A small encoder-decoder image transcriber, trained from scratch: encoder activation gelu, encoder widths [48, 96, 192].
Rows from block 4 of the text decoder of a small encoder-decoder image transcriber, named by matrix and row number. Rows with one number belong to one neuron. Each number is 128 + 32 x the weight over its row's rms, rounded and kept within 0 to 255. All counts start at 0. Numbers have three digits each.
After each neuron's rows are labels from the 100 texts, of 14976, where the neuron reaches its highest value: "fires on" is the input token at the peak. Only what is clearly more common there than usual is listed. The data: analogue clock faces.
# fc1: MLP up (decoder.blocks.4.mlp.fc1.weight, 256x128), inputs 0-127
# fc2: MLP down (decoder.blocks.4.mlp.fc2.weight, 128x256, transposed), outputs 0-127

fc1.114:144082100139088128035088129138053099161138106147135127042149137119113141142143176137126111115131133147141113191144111101111158098083082151163131142125143118118115212180123107090167147079124127116162138087161093124147138151098172121134181169074129114141120140118199094121118116138099172150138076139173117146072115139142076179142168062139143126149154148200183149142069122143163095119134
fc2.114:100085196094089126220173151154183156129160090148143087159105107094166147096099179160160136134146150103145117174085195095109113138176154096119164101155088179143125114112121157158078114173095141148105096191157164117094112179167109115113133077152176169073117125096099089117131165127159104101093114140154092128126135087135118126101090149171163096135117141083117102200108148120087149168093
fires on: "8"; "9"

fc1.183:117126113141113142101102149144101175197183158091108121129143135000181136138138078128138053160086135148163162185096104189113135105117104170109176117154158162089146128098110119170150087142109164162149071156130139106146154152099120145144119155174172171089115159078121098152143113099129126112168087097092128137134102086132124120134121160143144111084160141065124111164139167049116147118117
fc2.183:135102083144074120148066122146087144096113139152086182182153140121105105135125090107089114119199176121133134168072185137143109146053125097151148105073173121106154145169112169120086126116122116119085123181107073076170057091078142057167103189125127106125153082131122156091121125121131108150112144161108134160122126159151174148099098138088119090179095187149075100081137114126113143157115
fires on: "3"

fc1.111:118083194106110127168130151078165147111161151168078126102149151173175117116082123142094168109101106158117101158085129144137140153116099103178118137153094142173143123149141129115144166106104121129139101172131156153172079101138150173101137167053145117056096121127171077122081147164135136111182197186151121110109185042109118132071156143062070154130169093107108128091090105109130168122118
fc2.111:141081154138116153178180082114114136111156151214043128126060066161098088077135136171126125115111175122099106127124094095127121172130116110180127114121167115142137156114151114117103148124208147141127070122139134146140110110124075126117160116075113125075078148116128112118149121186147129149170152124176161109095248125089086098104109128144151123128141130075154157070138112090151153172114
fires on: ":"

fc1.244:151045150149105122129112061079115152144105143184113118111122099135112092168141173183160063163170130137128157108108164120132123120131119214120079140166115115166130101132070131130126148097132162134238094115154158146153093156086143154132115108129139074108078164126094125168116147136118188103165094090106155092202069157149093121181120130109132107110102094112156178094130138138173086132124
fc2.244:157150135121141095116045155136118173106140122148135127201111171116181168117110117044103153077083126113125092137118126136136168136123163063149126083120104120128136101132121148149096141162135105122080115202141142127093126073157147068117122146168116147149104046120185148078159098146156101169089125095158148174082172124182138076099101175149153130133129198154088080166106149091103096143116
fires on: "<end>"; "0"; "6"

fc1.198:078079123076085131103108127163160055161110082119095058144120124189077095116124112128134085160171106167085072108171093084155136148118123157195171171067154067126119145142132121138124109107159112092113158132149183175154085147138112092129136124153105148151161078129164124115119153139188053080157112126092141094136099085094144112141129166117110135126117097130120153123103048114101127068162
fc2.198:174087123101185173112156155132182106182183170070078116156139104112107133170083117182137080157102105126087143094184095103172136090140168175112106083139134148111099146150108174160094094123081097117090082136126131133119149121086085135084132184091164114144136095084152159170079101091135079162115161090105167082085121110111087176147156161107164103117110137161178149128150103122139187122094
fires on: "3"

fc1.149:096141118088161117139101155119153068170119121090106154209085138104153130084178087135151128109076056145072146094151140104137147100150171098025172104119136196112152133100102127138136139133154086104116109147114161168122095116137155126145212165162096195145114134095134132083122151072134093179109147192143123140104130157083127103113136150179172114158150076132128150063109151122135141109113
fc2.149:119141153120151080065088139168084152126111197162148139084139119146109132116094140176193131112154230075119111158125094114099068109137152164182123117112108107141054134164162074144128085174097140165141112097157121108139160162145096160130107086114116097136093147179112103167163125109133147177100077179142082120135135129212165181101116101109129110157138118180154114143096117127147078150090
fires on: ":"

fc1.231:154136012121153165153117146159156149119120123175114093119084137090150110141157191145055154171130055075136124103099143139164119104154103139135114172064172120125175091073119123144113120136119145160104201142182099139124077149115147129131135121119155159136067123143138079162089062144149182136116148106106164133160143096104147139105166120091090090116127052107133136150092082173114150155161
fc2.231:154123159103112112120124100127150163131092073120179111077135120122134092127150121140177130127122198149129135103111155131127101143209179143178150117160169095118030164130090103071094108156082124120149112115132132135139041157175047114095127209194114119139168172122143165132136121077121079136148124094110088111128167121136097085163093135119145076145137144141164156134151113165145093081085
fires on: "2"

fc1.77:157142078159143089081156155078135137145112171208166124116126117157077123096160174136127123130099114105168179128108127098138159113104153129207103120146139134136166099086159113092147124144112144140147159077065135117195142134149121096113150210121189101143109101158167106111127113117163137149105081171080121135103122087097119193068212147068087122165151141129102141138072087130136158102082
fc2.77:048170183105159129154134068159125157098105122079081123160121150138184153176097099121110150133136172137094108108120126157135101111103112160078160153129178153138086191187090126139126140087161096146148103169179148154071118187094133127154097062084059139102142128115066092142156140116118091129155117106165116120160117127149155078142090096164157182102103112145156133101176175137121082124189
fires on: "8"; "9"

fc1.59:141131116093145149108195133159115133127122127123195155112128224155151100159107213098094088141139137057162151148135191099131158097189155122119046089141074153127151093119107120099118085132092101110088118157089100144079114173129151164093166133114113133103149095113133154092157089129136078187141112175165128193106083134107079111158156166166147070111154142101116103141141142143153138088125
fc2.59:085087171154190092082112101110105169147105135118146139095115051121124087159172112158171172115099118188106122136113116149118102163072125138102175137142175116134116182138134139184175116173185156180175162106096140144149139096095082134131135090121140125087127170110076126128054169131114142120124101036087144086137133134088159092092082127149060176174157122117136149138068123110123116116122
fires on: "8"

fc1.194:136157040087105142173141143136100142144117099138145141153096178118134088138170139161099135138173090142131137125137127159140112123109111117112152146165168099117139113129066118163080115176167143141235169115126088112080085162130142138102160177143119189168125131121137138128090045115144188180085072128070126146148082136135118138178120110033157139144092079128127118117082143190140102122114
fc2.194:099102126174098140119180097150133139120086084127107159099135100120074139119170124130166064121142182160157130080118132101083112164202144160121082112113079122160111163160113139064125133117145160139119121165116113159072086110097098156138126128185110139142104135109189147153153194094104157109167176110147146102129140158124078075140057183142130078117167216068137153159101156095137162108167
fires on: "4"

fc1.203:124090069166167163074121130161135121183095118162148146140131156130083096183161120127172112161159110134161107153135158149104133128115159148152141103136077148148107167158067142077136101194116141168142106108099134090118099190137115143117146111206103208141078117089141132113125092113094157102124075123093111032120103126121105115178137125106174105194070167122150161136164127124132045126104
fc2.203:148150193073091093170185113099147092054188145110125103136077116128166157097147166053175148086079151125134127142097122126127105141110091074149147153146117094146160104140143101140133116102130131142122128145112161137140129106080106128086191156106106133086144120147135109160152142101130113107138180141139148121132162183218146154048138100188144148130141056098101158143109140102104212071151
fires on: "9"; "8"; "0"

fc1.66:111071113142151100089097122108089114108110104177119128128078123157103145105137095136166083137169123132121186099099112150126102162067095172120170165072185107171108129113159057132140181141155124180162135087159121121158113115164123161140119124129175184100058154131099075143153142122116161116163174149097178113153190142099133198104109149080130079112173148052164147124125096146141175174097
fc2.66:188141084100142167166136126177138133133126127089127097147177130119181095163123148125103170132112105082127120130124154148149137066215178129134170087105097172063165135110111184102100155127072113121125136151114079123054130154129178101106165127113042168146121130143141196113099109141098150128105088111126066140106085119154088104132120106168158190141100105174067125146130111152103081107177
fires on: "2"

fc1.145:108130127159119101157198074095090111132091121158086099084187096153197082134102080125151137151174089160166105103141192146120070147123091099120151113113138135154097137157157128126091127115121114049143125156125117104116146189132157153159139135076086076122128122130144117144093132144142095126121109141067058097123161104124145179148139059168040163139156141159085119114097165124148213133114
fc2.145:109109120118165187065138128160141091141114165125094158156110137170070148119051179116209115074131127105064141131155119117169173073147106178132127117093183135094186132151116118163119148188070111075106124109116105126148126105124189112148099109165155131122173129174089121116128108117116132066142147098169151088166188136144160093110157112106159138160100127104132151149181156163191084099095
fires on: "<end>"; "4"; "6"

fc1.5:130158142158143118141146124080098147114067086201188094062140165145176108168145105127210175183107189125163108094081110103188122145116112159135092119174166111121068137057126139113118109147117155114123155118100149156126165085167084114151089113164106076133105121121161122128157154144114102147120142101104153125140119112134079114101194153077096127130175121178107142155076112176136114047127
fc2.5:141177145118122132132149101122118142130117127154118094163074117125138125129139158143127164088129190113099129120061106138166121146071102109188105142130104161131089113148174118123072159140107191088111134183193174153146133152112146123190125109074122046102115172153218085132140129120146126152133170113090168163080118137101094178142187104047139106110109147172120050104135168101130099088135
fires on: "1"

fc1.22:132120132106156137153163115111186121104151071177079116145176145095087154159118097077128139127167173116094137165116176171061153106145084151160186157135160158128076176140149118131135164081089153137098172080089140067110120169088080077148101132145143125105152151138182166155077124101113125072147087110089175141086099136124103149147172161159163099133091102092089140155114147098187170100168
fc2.22:150078086150105097091092176133093169161089159114112123171178112111105125085087146172092092183106155091133146163160188167148110098118136122096164099109123137076089096137102102164107134170181111078131094167165164137102176119129119111124130087079166158118173173112158096141107120102139176111180117165110170088180123159135182137156167080170143183179140137128120153107161151172083170170164
fires on: "3"; "2"; "4"

fc1.247:123127128138153088121137158174149120129110158156155123148042125147156143094124084169099139113089131089153150092128092147162074088192189100164135161092140140148155110106159112178160080093108114137086103114156058087124136119180161108112127127093124131089127114210142104156148097161127117150124109138133190110071169149134167207131114143162072178042111096077139096127147138186110134145133
fc2.247:167137129032134159163117154092160180069111131062106141126149138126154171132154114120108157124148130130144154169118124131158134119114165062089159148135092098098161100169151124130126189173159051118146150149105184151152145096123179131113118101154166133084145166077110156060092185060157108108107143095074100122144101131101090078101177076122152116173116098179125088151160120128137173106123
fires on: "3"

fc1.47:099122156166074127053144110086104146125129088196141094143091099074120102082118118159130155101059155180130117078112084096119138138086203145130112122132185138119172134133164110110158117088134193173178106085123122110180098151134111140159109143071108103139138098202117136140096107178151161131163130136140136117127186109111153180097134084135097187152089119149052130125177151113172157144134
fc2.47:118046078134095150158195181180161119123115145091112173142110129136080114154162157111082084097188092144127141142117143127097092147128080136109112118118130100165107130138128150098126129155160193056113125121117146142100070092110159193180137145147097159157179139099108077136152088147173124114145102132143147116141091129126088059140112153206124140082143228060141132103115110142136117158142
fires on: "8"; "6"; "7"; "5"

fc1.134:115128127085195143122173086161114131112058076104106092081141119108164148138151144199136221217191122140129139077094152168110112155102116129169145095076141120076094135100119137140129170128139143100086122113115089138114104132137112118104127074154091103144169166124101165178158093144135146132157135114107135152151118140213070199142132161075185117130131122119097168188119112109127116103132
fc2.134:170112063166066131132089158107143142164099193097220132190131158135108113144131156132149076113070123140141163134170102167152103158142109105147143125210171098147123120161147088102066101122129134195082156179144162158119145117126119169095163163117134100143118135106127112107107173133128120144122143088125124095154134150108134123154093076163133090063102175145127055075191162122128096174107
fires on: "7"; "9"; "6"

fc1.64:145097093117113196109086142135108163157126166190173138152171095080134150154120149140138130078130134105117082191107097147148149146071091108149116184120150090132114127105090154078139071139188129110139093083096119070139141169117115125137165141150111142133155111154072116146086227091142150103160105142107126157129129082165108086133146231101168123127131163154074133123124117193167173096135
fc2.64:110133128126172129101173052192114115133122108119141084118149195109113137128066103121115114131106115122081128112164145103121130079177149156085101145103082126147124151187095158151095149118094085189175132073141147130124135098160154169163082178149167164051106160165133180101098078131080113146111126152105094147161140188123148129165141129178170096147166180075113128133098162075173146113177
fires on: "8"; "9"

fc1.43:082175149105083175156125142127139100118104136097113169134155171092144185116090114146092181172155089083091106132081117178143137138146124169107134177145098132098148140096138155143162120181147107138117071103173094085174111127106174103090104088105167173148098097099121085169182148134127111090088097170147098122071152090162074175184175145071098115081103084169129152103150081133134111112175
fc2.43:109109185147134172081149154083171098126131148139127120120157118166131122111169166172163102099142123153181177124096151093148091165105168113079131075167145067118173100098069160078149106138080122093115075132171110143176076091127167082103079121110106179153180074117115106128110171132137092145081169106088126138131158125144077075108095103135087162076105119175120163096093075140144117078125
fires on: "2"

fc1.161:126111160173116101133163178158069076129098060118096140131123190087123099144167143156132132105095092137169170145154157117066138154142104144086119138166139162091172124138101190070143087104109114154137095078143130086109197140166081147109153111147136153170126136133137168107135096084099133095099092183127089103178100111120127083161106078107162097196090152096145135103135207146161159085093
fc2.161:164100121113151132120111085113182139133175171128165092115110100137138120101085061090125153133132128094110132174121142119161097102123115144161111146088077114170073147192173069197088134144180176156151134183111156135100094084119160161164162180160139141106100174148143061197151190184155114153138125073094148134101184113136076148091136099142104117117076134131139122115117131129079068152143
fires on: "0"; "9"; "8"

fc1.187:105095127075112139138127098164126090138112123028077128095120169106088101138122143136150123176194075093101127140166180122112181124184100131081102111186075129103163109146070153095176153113144109175124160148139127124080103129119167151138149138155145177136125107086124222095138136119148146121108097136143133076135126147108104125142141149128191115210119123087181088118138151071079112173154
fc2.187:182115101137062137082151147121120163136149082145229118136140104037132128103145156113136113134117122129180127114114153088131167049075123170118089116088048138155189168174146154085174100131127135095076171087126140103195136143147097136152129121134095135165135110169067055149082096167137153091159117139140147121165132153125114168116155136159112141144095159134086157121085101098149137136122
fires on: "9"; "8"

fc1.227:093193109135106135126151110124148132117116161106207171130122090143138177151166114144100080096119096115156111130180128135114120095102128112080131149105074100097133134179133109135181130146152124154146081134156091117091127145149155193183069083146118145158137047122119097130148075127125109133115081151150107090168125175152133181132069116194152132066143079130127089210161183165096062142132
fc2.227:142072091072110111132117124177111128135095114150140109148159169092116056148083140129131096087176152169088125112119096162098144166168064129142049119125135107125146098119163127103073118106195201109098113131082132134155138117121073149127173163176099136107129119125240164139112105117127157133169171140106120116160119112102124125176135172126137062135113206122172172092099099116141174139141
fires on: "3"; "4"

fc1.30:137142108099099072159162147109135158170140128102108116172140120092118134075139099123174118159130093119135125073145175141160115130182128091078182162139070135098111126122161164149128120175208145120069159109132116108138129171180079158146123058103137132151160142095054128085063132127107107152166132193200129034114161137098146160109138133082150112098157093126142121099164164163163156096140
fc2.30:126123137139184180088140101101106064118140147142144095076083156146124091195119102108109127139128169092089109153160091073177128104062107221103126128136191115169137114122163083119118192127027112148173100147126111162106121136128130150133094134083110135118116115134186090149162118187149142164104162137156073131181112122180096120118123125170158140147134114097140149120149081083102175128082
fires on: ":"

fc1.78:149129104165149128086109111163146091120098090088101136102165085111142190130132127160135134140171142125102126145131087117100149137098073177121128068140102104151173084105150164088179176069076143116118159094187148144179084115115149190083096143087135164123084165098059112074165171086167132147167093093094094145143102145087148156119078140146080104103100097140173150147068125112156178138165
fc2.78:190137111094103084114099126147128084097117164098167096104092181119097166081095156143093096098125152142126121149176092125156114115165109119159155149120156134135115164176144147175120070122168093150100143138128115149165099078158174148169067106137157110087086077090088145173162074129155073071183141063180146154075097146113125129171146128077085143099139132151096084139072160092143104139079
fires on: "2"

fc1.23:139038116149128132094140186177140154151145138131095087107116116175125162145102175115191116130152082103132159160114139135075122167121138193141167138112139125126125181128141139065107121106078150095163073103109090162150150105120121127101104087160150071102075170137133116140065097080085190141131151072106095154080162093160106162120163151080070121161117165159102154175117099171081134109160
fc2.23:085163133128130150184080069110129094100133131141145106168141133121127108139101104119086138154139170113127123083088090151164119145139082100100076131194089131079139108147135136149163134178112118176087197162141152100106116188115112129130134165132112159125141053123112112110147134140177048132137103183139158118165121155078171111148151121136205095108164088093193134069105198064089114124090
fires on: "4"; "3"; "2"

fc1.237:138107102097081117122161087154094161195122118182156072100102098151133148111112100138158117149155118105156101179111079158140152131068145138170107130134154096105166135123116104079118127131159221107175147109158120123162161064100119148129103159093155066093141102132113127139100077155101105194102124145130128133083188145176128200130142139091100228183119118124084107135087092153099107103158
fc2.237:028120128191184139127162182081101135084098125129082132160147126127102151103164139132142144127084133197113182047130155106150112162157148126129112080151125180127111114120146130153183151111119077182143153148156182097110111176112126133171134113131090129143136077143145121115137134118120119099153130120133162125133060073015163068123128106182162121096107132118129135135152176103161172091138
fires on: "5"; "6"; "7"; "8"

fc1.146:149141114096166122161127104137117133100177104139149144112133068156117139165103193104100113114085114139121122112138125131068116121102124112100174114165099138205170183084084112112139117101093144120116141151168120085158078166105159066186163175147088123131145116143119189168170155142133126137084096161116154075140116183182173079169146140086120093193152082089194146104118137060103119098081
fc2.146:109144091183057136155189182103073140101131125103086133167145115076140133176117129143108115130135119107186097107132108191140192153129157081126130151102063159149117058153070108105139117188108135168119116154135189140117152137086059105140131134108124168134119131178101119160147096110063153105130098106083120107145141132167097169172139130163109122170086142105117118160179116079202099173149
fires on: "9"

fc1.248:074155140103119142105137085117131098123092081077101171062183097081133146145103198118090087071142163113164089188107148120130189170132136172102142113124085175126106147177151187076152123090131099157099184141108140145097102138093132101089148175124111166119143126078066174145109169099098162101106140095177188153149154102148125133166134145161116157151071090104125110101101138120111120125191
fc2.248:139154111083062166103086107134123106129147105100175137141169138000151114132137123129187120130163097124189135148117204091119186099130114169119137145119082147105108117172093190084134118126140153115093163100075127150132114106148119091087111113178046129147124094192158148119132119124167171096095143131149131107138088122155091160148161111160101177164136197145088137136089119090146125136162
fires on: "0"

fc1.120:078083120106146202093154141113152143194167113147116123116168138135124098176211150121120089105171113118169117129072134111128162126148088128134128062092166117102118136133116202083134157091075141091109140121110098152096166099122148163202173082166124093135069120091137142171182099099158165102164098110093140163135115103142130150150160128097121105127076200173110100142105177158083164148120
fc2.120:125149147150115070148145195108120130106154050120171100130086138101121133126087105115137117127082173133141135132148140130142118189120130145120108162185111123159162131138049106200160069169124170156137147187173080106143094126166074154151091200079141185125154156145118118133138148181069138143122141079139150127158151138126115099091099128181187133082137069129153149116094121090147069130185
fires on: "0"; "5"; "4"; "6"

fc1.113:135118127142125093161114143210121159081069151094166145083100159119139180076116109133106129153136154120103135083102128092154086106088158111100145135067133132133176146095140165134140190112163168114103184124146115139112043085114112114131101119179151124138116141140052111132169114124094116125120212163104089124136204144173146113075141144184107155063177141089124119117179137178092150090118
fc2.113:149178095069105151134108157070137137151120120147137121163146110101106081170152113108125150102087068141150133141149096181155125148198083123135098152133121141064118126159151127106132125134058073118121073096143117100141079145215149178105115144074140160111144169136183153144084164153181133150072069092124143115122096156102102193198108097075136119154101142125158159122116065116131085163123
fires on: "2"

fc1.69:079200130150111155151137197113151081083178122112133165110191114067137187116120112108133126089157112098171106153145153136101141121118073167106061138129066163180048131195135116092176160112111122137093132108112158179160120160174133086123101100142098132170102118123092132156119152132163196099139145115173094160170091104160123133085172090134128139097169149157102082139100114078121117129097
fc2.69:161144143142092168101152103108105100144145116149135148113102104047151153090121129114170064107134114117178109150172172077114177093149149150173114140126152114092148116171118182138146103143129122116057133043128158128097086154190120090100157123134044182127107096159154113141123090183133137099136150103159127099111122114179112209126132150206056124138105156119145141121149141121130090205121
fires on: "0"

fc1.126:122116100107143186098083127104171155154159124110164068082152102130146178159147144095140152080146130186109113088122107084067126128109113114166162183169133157131100172077115111110109159158126149085088157123087126112105074145119170121058156106132157186103106144105154158160153082105204142135183132152162104119169102120125125151103172171100156221080146089095077096153144140165145118151106
fc2.126:078154156080160185151120089172091084107114126124129133138103148120140105144041098177158171089116109176188168183115143141128138153112084137128058102119175110161133102133140164170118097179127123096134158137118126122086091136174066123177172175139107086140105076187128197171124153114099101124088139122088119208108103138105079123127098120130121099148110139144137213137115084114113137151110
fires on: "5"; "6"

fc1.226:090154090119138139090128123173135178140118171090137104103088179152124115124142133069137164132124061137104142097147138089142134097092201072116179148127026122112087102133174175092172125145104118176163144164146140143135164114126131144129175118094138156178078141143104183180129158091143182166118144049138099108046137107088150156135097136179068116125131148122131126165140088158116127166142
fc2.226:113128119148084167153138062174151114135209109149142147114142071134099138186141115138097134120163148152136116121086099141125117190161044125129102124123209142166177161094114108167129117120144153104122081104098081153128066116139144125136127120133182105153093115107163083099166125064157111161082092177146095114147131088142080099151174080104112172151155090178204118093114143091158090153104
fires on: ":"

fc1.136:098141208164141142084057154096084107156156165155110088152126134190138146194068140159129098166156095119087102146127164069155109150092164128109144176156147102133128112153152156187076180129099161146125110136135157118113083174066144158133129142099144128135116111117148066119091061116175150141127129088153113105097125061123177148148093133110094115146087141123100118078098152147099111076202
fc2.136:118135051124094054126113123128154118162107096149145082140130170124115150076150164115169067127144142112121127099148177118120139111173116071182180165128156144115140120106118125151141180088143122162097099093077157171115148132130125117107104068151151125116060091180130118156074146153092163104114120147101082187190114150099110128151100042097148157118127063099154125040162151089122122097109
fires on: ":"

fc1.20:150110121099117150183104110124171161106151154092115192162176095205112136135162123117151106072090128149128111152146140166118123156132157123079121110101154116102078101139165148089173126114193125127061170112139090098112151147114106078083091102179137141166165105117182121081128095197177105119102056134064137173129121149152090095138177151121182123149058106100126152105181086156132125094138
fc2.20:122095131175113109185142149133115097116139114188147065119164145154131112118127155150159103102110097126164092092170111173084072142125084126115148182162156102158174148174155132154179079107144073125083070121141080158143147117087120112113114182099094174091038112124082111118114122078106180141123154113163161070109173151177174110135141113120171098179142117099147119178083085114157095147090
fires on: "2"

fc1.89:155087107157095135095135120150183151172145087159119060121112102136108137125126138135086168164141105128126158161127049182151109171077143151173137098118175127135132159099109076109106141093110170138180132136189127130177138115132143145101129205133124078100132140109177130169095121169093137145135105060145114147091138122140130173134122101034132170168077122104084158173088060161071155120165
fc2.89:092170184112166122143104125107115115099080128128110157158139132109111143084078116158108111145135130125100098123112207050155118119117125074114103123167114146132152104142170178150138138189154106150088151142163201108118096152137086166151125074155103187134112097115051105076154106127165100120117146124157163100172133128068180120109143119184173150171132138136137116063150168031176114116097
fires on: "7"

fc1.67:182145133084159114138115095164159130147147134105139122182156117097125167124097112099149172173132108125173136130116100130109131066124169097093173156083062096098140151114145103191113143102160142111059151178180143102120095117119154162141099054140118081125142168099064141153096127129110086140119129161128133139067161173136200182110124129164097147070139078114086086082193109127167185106102
fc2.67:086160127135120178128147163064078135098082112122113148116090130164070085168127124167120099096108185121108106119152140139096169187153114171122135078155173142154136107108143166076179098129148128151216058113127132118089103132148089119144107120139150154151073121157197143104142114103120159100088092157147119110152104091094146106171128129123147100244141158159143183176098133098093085133147
fires on: "1"

fc1.57:121150147120126113094127181178077140129126166082153122087082168129136161126071142125100126092113162047142121129171171144148107104119185132075100127132102169114135113179149112103197096127101117057128136127124095142146170165122208086125143091091154116131111108139121162153131094095087127146200163150127083155094126106192138147062096150166078118121138144186094116135154114191060106103117
fc2.57:083110111149128159131122107056167109159120106126116136147166129128138092123153086133196126156141066188128129148091140073106136168146052121117131126120100109144134158075125114163089159154128152205160140128112146119114136154157106123169084086131142111109140162087065081105069170102179111129073092124060178146148141150048132107176121099144150135162105133131183088134153164124214133158123
fires on: ":"

fc1.32:163108137128100191132153136155107125084132117163088103179209154101101084140170181172088166138146141128126181136107061145127134125124052184098081123177082144138073089129128138070163116135118146139142185066090126112121124128113043123101172131129120143149137146067120112156120114094146086163151120155053105123171125161154126114141067129106131163140128131127123143196091166141105076112133
fc2.32:181113121138123141075157146166135174184203118086145121074066149135149140106138120135160068109112101086169116101151095132157128111093184115094186147153133099154131085133164084116108155171083119191067183145159185171100131102133165096105114136089132127078117180156100121140067162118148144125177101166176077090121153089165131175062142127109145106134103124147139090127094131079122134133100
fires on: "7"; "0"

fc1.118:090122141066123108155102082174084117173190114062144143130093108090140156107162137144148099148135061160161065176121097134099109175103105133128160150110163153112144127170096130126163152073127163134110133154199142071155092090208130158143140106112176108051149114122115069136143088161116140156167143162164139167098135130136115152198073142134133180103127093117100132114114133169076098086139
fc2.118:114111099158117111108181182065159188103132147156106140137166126098094056117118093146106158114094176154107179110145093115092141112112174145135100158086108135146130122155134155116117118132119104149137115194070047187090148094102151109171096154115105135184130096169115144051090171158157172102152145187084094056189104123109102092130146105143123109150105126135151156077168142113151179153131
fires on: "5"; "4"

fc1.88:121132159151131132115124170147163190177137137131127111172123140198111145145159144163089115200127110120128140103137115068162133129161138059145162128122174146107131139085143092129138105147156111122098120148175120110067131112113121141094116092167080152120167073102143164123090090208109152120081167150122104128059141171116142092152094165141080083081062073129097158156215081155116069131130
fc2.88:117093106080137083143104125145075076101097075065078114116136132067116132124099108065170147087155133126152163125139166155117115124143084157053140150113163149134176097120190127108175159131133128114082124125129143132209173132164100074172080158154143156121136172102073136164122163073113056150196122095079140132145111139132174156075189096113124168120133137116164154104133101153156130120113
fires on: "3"

fc1.233:079185153134129118079142128096076117081150131137118114128149089102151158093134131130147079093181133102203139149090125130096169109089128184116099173089085130173093121171158126096159117132117129124117144107124154184133133148122117108163080120078119104125169182173059061116124198121130085098155104117163190153143109087148143164128196077118091157138177125120099136183086122082161143070116
fc2.233:108069104155184107153156134184110125163073134123183139125113176074114146100120092162140075122116115109159090075146138105106137175166140130157120079137195132174109163093093155182135106112097113131134103158122106104094132097130160099145100114101070117133086093127178158120146102150116164227147200191118068086168132115101112094135139178115163134121117121135161112085113205126146118128171
fires on: "0"

fc1.209:170083106112072154148095155061100125085117142088138167116185125166143113095168143129074167102118080103083149095144138118128101102109101131076135081120069131084129079083125178155124152139137123130152119099110104076152187071115078143159096157084151157107127183152125162059115153194136167120097136125132063114072127121119130114108192136098089156147099089149155113116184095068106126134110
fc2.209:082102078089180162176164124115144089116084170160125163072137149144109119185132113110181117105105145107096116144149087127142184108106133138164157117179072104147101156154083136103159115188150157140137107182160170148077147096159089081168084088167082163146115091149075079111157139091127122147189156123080149138172135128145122108098083176099093101170181128134117153161160144111155066092125
fires on: ":"

fc1.75:116182101085113113148117093104097133160108107092185125074123141132135139128091085120149104155134100155189067100102173089149118102087177098080105107130126117100174151195082121148177074117138124104164132148124092096138114145133135202093102155081123162153168108131134084140159118116111108100125151143098121217136151140178126135118139140178116161128158139145073112210074163124167101037131
fc2.75:137113160132146108143159142111126125118167095150062127099143120123133124167183160086122108089140130131095163165082114128068158152171112129196109121070156183195134141075113125075083158130104113128147156128114150119160094168167104137179115103146131163097134122109143084167105140161139196086144126078122105041108144123073120108155075192116126192107161130139145147076175119138063087181133
fires on: "8"; "9"

fc1.225:100120117101140118134141103143116130125065167098146158153135131144185091080095130133136081146110142142116148092136095139133071173172150107156183118104128111185088108066125132177153132140108146133143133133154090154115031108110140116099117171134116234099097097177115103126153124117116169119078198115114196133133128150090122120076128146148094124069129133047121084139151147154178152176192
fc2.225:151155127153128149130098150128117173174184127151132077125115133115090153172168126096091167119117121171134154173120166163147161165122086168101098139146112102100169137164134156036091137145080100111091112137079137121132180177138072114155113132175171046191129154120077174125097108145145116113173097140134100135139122118145129102164091117118159154185121119149151204098074114174112121071050
fires on: "2"